config.toml
train_examples = 195000
mask_ratio = 0.75
loss = "l1"
norm = "batchnorm"
muon_scale = "match_rms_adamw"
momentum = 0.95
orthogonalizer = "newton_schulz_5"
ema_decay = 0.995
batch_size = 512
weight_decay = 0.1
Rows from block 8, named by matrix and row number. Each number is 128 + 24 x the weight over the matrix's rms, rounded and kept within 0 to 255. All counts start at 0. Numbers have three digits each.
# fc2: squeeze-excite expand (model.blocks.8.se.fc2.weight, 144x18), inputs 0-17
fc2.0:126109133126121133174162141128101136157124101089150134
fc2.1:126120125117091102134170151128165119112112141115136117
fc2.2:126170111136145165130131114129148126103128118128136122
fc2.3:124142138077134112149128068129165218113147053130102156
fc2.4:127158115133130133094183129127080129124080101149179128
fc2.5:129175128052089119110163127125118186086155084098142146
fc2.6:131116176142153094144161128128108116116142119135139119
fc2.7:137129139165127109108168118133131124127136126132145139
fc2.8:124148147144118138124160138126113109121151108114108102
fc2.9:119130156144119138092134153128137158125090109127144100
fc2.10:130150125190121145108152125136127147114135133117115163
fc2.11:122104122126140159139172123130174139108082143108100163
fc2.12:129162170119100146121150138124147120120075157088111130
fc2.13:130146168126098146125162114126142120133121131089139120
fc2.14:133153148145117114157118095127147141148162148124088128
fc2.15:124114159119120096146157131122140128143101139124119077
fc2.16:127137143128154090110157107127132133141118088150135133
fc2.17:131090107121130155156159141124170129117121140114088131
fc2.18:132202140116121101075129073125103105130125134171150124
fc2.19:129122125150135102128176103126148122151149130134140125
fc2.20:132136142085087182121183112128146180151164130135115116
fc2.21:123153153106107104144175161133181126126115162119132140
fc2.22:124115102123129112143172145128168126086138157117083127
fc2.23:131133132158161142117170128129122090154148095132105116
fc2.24:125128146115132114115168143128125137120150113120123135
fc2.25:126136135110144117117165117129134133177150095138113132
fc2.26:123154143136130118148149115125146132127133101126119100
fc2.27:126168148127137097118159153124157100115134122081094153
fc2.28:127156138127121098115155131131144144113129070127150167
fc2.29:125058145133136107191162168133115141135108102118131115
fc2.30:128134149113146129092168104132141177159140090124135123
fc2.31:127145106162133144121162155132108116126075078094136166
fc2.32:120152145132109144138116139128146130135144107128095148
fc2.33:120153113123115109149159132131084098148103109085141148
fc2.34:127199164122117096085113070127118126103138173182131106
fc2.35:123154090107118125166163094131134128190142180104093124
fc2.36:129143122116107144140145119127140136136115131140093125
fc2.37:125133140139187127079159133129106129141152121152118146
fc2.38:131169162137127108079142119129110107138131111184134134
fc2.39:127186123110143103123120094129143090114165147095068178
fc2.40:133144129139140098063166146125091126087098139129144169
fc2.41:132106120125147103113147219130141140083098100073095136
fc2.42:127175133094059120146161111127133196120104076112145145
fc2.43:124099128130158122150157156128147129104124138100081131
fc2.44:125086114131111136178172157125125148135078114116123093
fc2.45:129141127155124126129179129128130143119146112137113141
fc2.46:126167080121171122170153096131152103162107120076114141
fc2.47:134118125124137112147171141129166125142162118116117101
fc2.48:131117152146107133131205036126168091130136173142157125
fc2.49:128125144151102107127135119131148123152094117117138139
fc2.50:131159069103105090145167164128114120137128124094138121
fc2.51:129105181142118171122129114132123150093114124157101084
fc2.52:130160153156106141110127111122168079139119104093110165
fc2.53:131114159136139128086140150125167128101117130122095116
fc2.54:134150150107117098202158130128080099131137119120143128
fc2.55:127169144149078108170124078130196156106095095112152093
fc2.56:133101167159131134101116107123156145120158133171075111
fc2.57:131134145132098155161144118130126146150145091115105133
fc2.58:133117145112150102124135115129148148145135093143126145
fc2.59:129104171130143134143133086126105125137159114175086073
fc2.60:134162137098117156149143112129139131137109124117149133
fc2.61:124168148048169173128141100125112212099141019119099145
fc2.62:123149127152140118129164139129125139156139119144132142
fc2.63:129165094136123106161140154130125100130117128047127160
fc2.64:133142160107114150089166066127157103080096136169150135
fc2.65:129158104143137154110146124128144114135111149084117164
fc2.66:136148146162163140142149141127172152122116154153130178
fc2.67:128146143153147096101111109131150112127132102133113163
fc2.68:123138133149094138116144131127144114126143115099132126
fc2.69:129142142126140079122104092125158076137164104105084176
fc2.70:124130151113065122097192144128204087143074125131157082
fc2.71:132138161151150140104151119126128118105112129140119126
fc2.72:128128140131126142142123127129147126120113139129122097
fc2.73:128133153093047113117167117125185109127115111108147131
fc2.74:125110171119162134059146101129119127095115126165159124
fc2.75:123128151134128139148147135127125127115142129108103128
fc2.76:130131151155116124155153128133129124143148123117113133
fc2.77:133116168133112118108196153128149113091124131123150101
fc2.78:123122131104133169131195107124162102105153144148127108
fc2.79:124105134168127126107177138128147116149124101129135130
fc2.80:125143150146127130136137120130127119123133109136107111
fc2.81:137076180134179086099125126131163133097138114168069119
fc2.82:127133154167054095129156126128187060118117102130133146
fc2.83:131141133147106113120119154124128130116147128129130125
fc2.84:128153126140174111134138112128122158080155082132154127
fc2.85:128113159123129103120103117127175153124177147148063105
fc2.86:128162085130115090178138145122131081121122134094145144
fc2.87:127152180098127095136133125124144181119116106106096141
fc2.88:132175150060047109154115088129186194074122089082134130
fc2.89:121137156088090117130182130126158117178154119101126118
fc2.90:129165150115118105108145157130178099101094126158108135
fc2.91:126141160157095096109126141130135149144123099156129144
fc2.92:126111138133157160126152108127104135145142121166142131
fc2.93:123124146140101132153155125131118134146111109125157124
fc2.94:125151142114165123133166095133154184117164099142150130
fc2.95:129114212109119123148086093130111109135159126145162125
fc2.96:132140124194110126132171124127167129187123062149173118
fc2.97:131099154123151147107141158134153148104099115141135076
fc2.98:127148156139129142118147133121128108140099138140115133
fc2.99:131138127138153170132177121129109128197135102160099118
fc2.100:122164146143152130150157131127116130132123106113105115
fc2.101:126139140127118137141182103126169107093150132146118096
fc2.102:128113142130177132154116128133165132127134134109084113
fc2.103:130174098125150158154134096126137087138074131100099184
fc2.104:131112138133175114089176105128134147120142114138148148
fc2.105:129146163088103142142170121125161050155116138100102128
fc2.106:118130118101111182113185131128136128117157127114109107
fc2.107:131147158112124141146139124126116129179136107104094116
fc2.108:127200106145100093082168144130130160091071130109149142
fc2.109:133147145127131147145147109128149101137126104124118140
fc2.110:127115152130135128141165110127138139124115152127127113
fc2.111:124123163083119156141144134128116139147144108145098125
fc2.112:126145156119122129153138110126105123130136144106114145
fc2.113:132098162139124108145124097126183154112157085130057141
fc2.114:130132146209114141100167161130122122109133102139116095
fc2.115:129142157120151069138158172127113110124127070132138152
fc2.116:131131120161134125125159095126121164167136114154134148
fc2.117:127131133141131133110151141119141129130112124144146101
fc2.118:129150160096189136139168150128062131127156114137097114
fc2.119:132137138101124136124155124128122169105158084134105140
fc2.120:124145144178153141143148109129124128163125115128103129
fc2.121:128186126145111160095134168127128103180164118093125111
fc2.122:124170165101082188138174152128099119151165121141073107
fc2.123:122133133155150113130167093128121154148163053122142138
fc2.124:133135153145149131137148110131139145149108142153111125
fc2.125:125146140157127158144156151130113118124154121114100122
fc2.126:130183130112079102153153099126149185100113084116148100
fc2.127:129140141147147132130160125123123115115157122121107111
fc2.128:123166132168133155137147133125126108125132082118095134
fc2.129:122127155119129118142160124128114107113154118127123129
fc2.130:134095158125148139134180120123140134123129114118110128
fc2.131:126071160110175135105124143122182124132147118161089112
fc2.132:123128173125100139196155114131091134149126113147093129
fc2.133:128099133145117124099166173129127151115091105143151069
fc2.134:125128144102133115131143103128168137156135133089118132
fc2.135:122141124126136130116168134129122152155153097139115125
fc2.136:126148151128133157062145121128148121134108121156149147
fc2.137:125132157108130138110171128124140137146140106157091118
fc2.138:129130142149125136129152139128136137151139110132117118
fc2.139:131134150130133129138144107130163173137168112142143149
fc2.140:124162135047103124105179110125149167117127083126120139
fc2.141:127146181118129167144113121125098125123090131148166107
fc2.142:118160145108115142157147129125138166082112104107141113
fc2.143:131176132115132111107161109126142087094168129100169129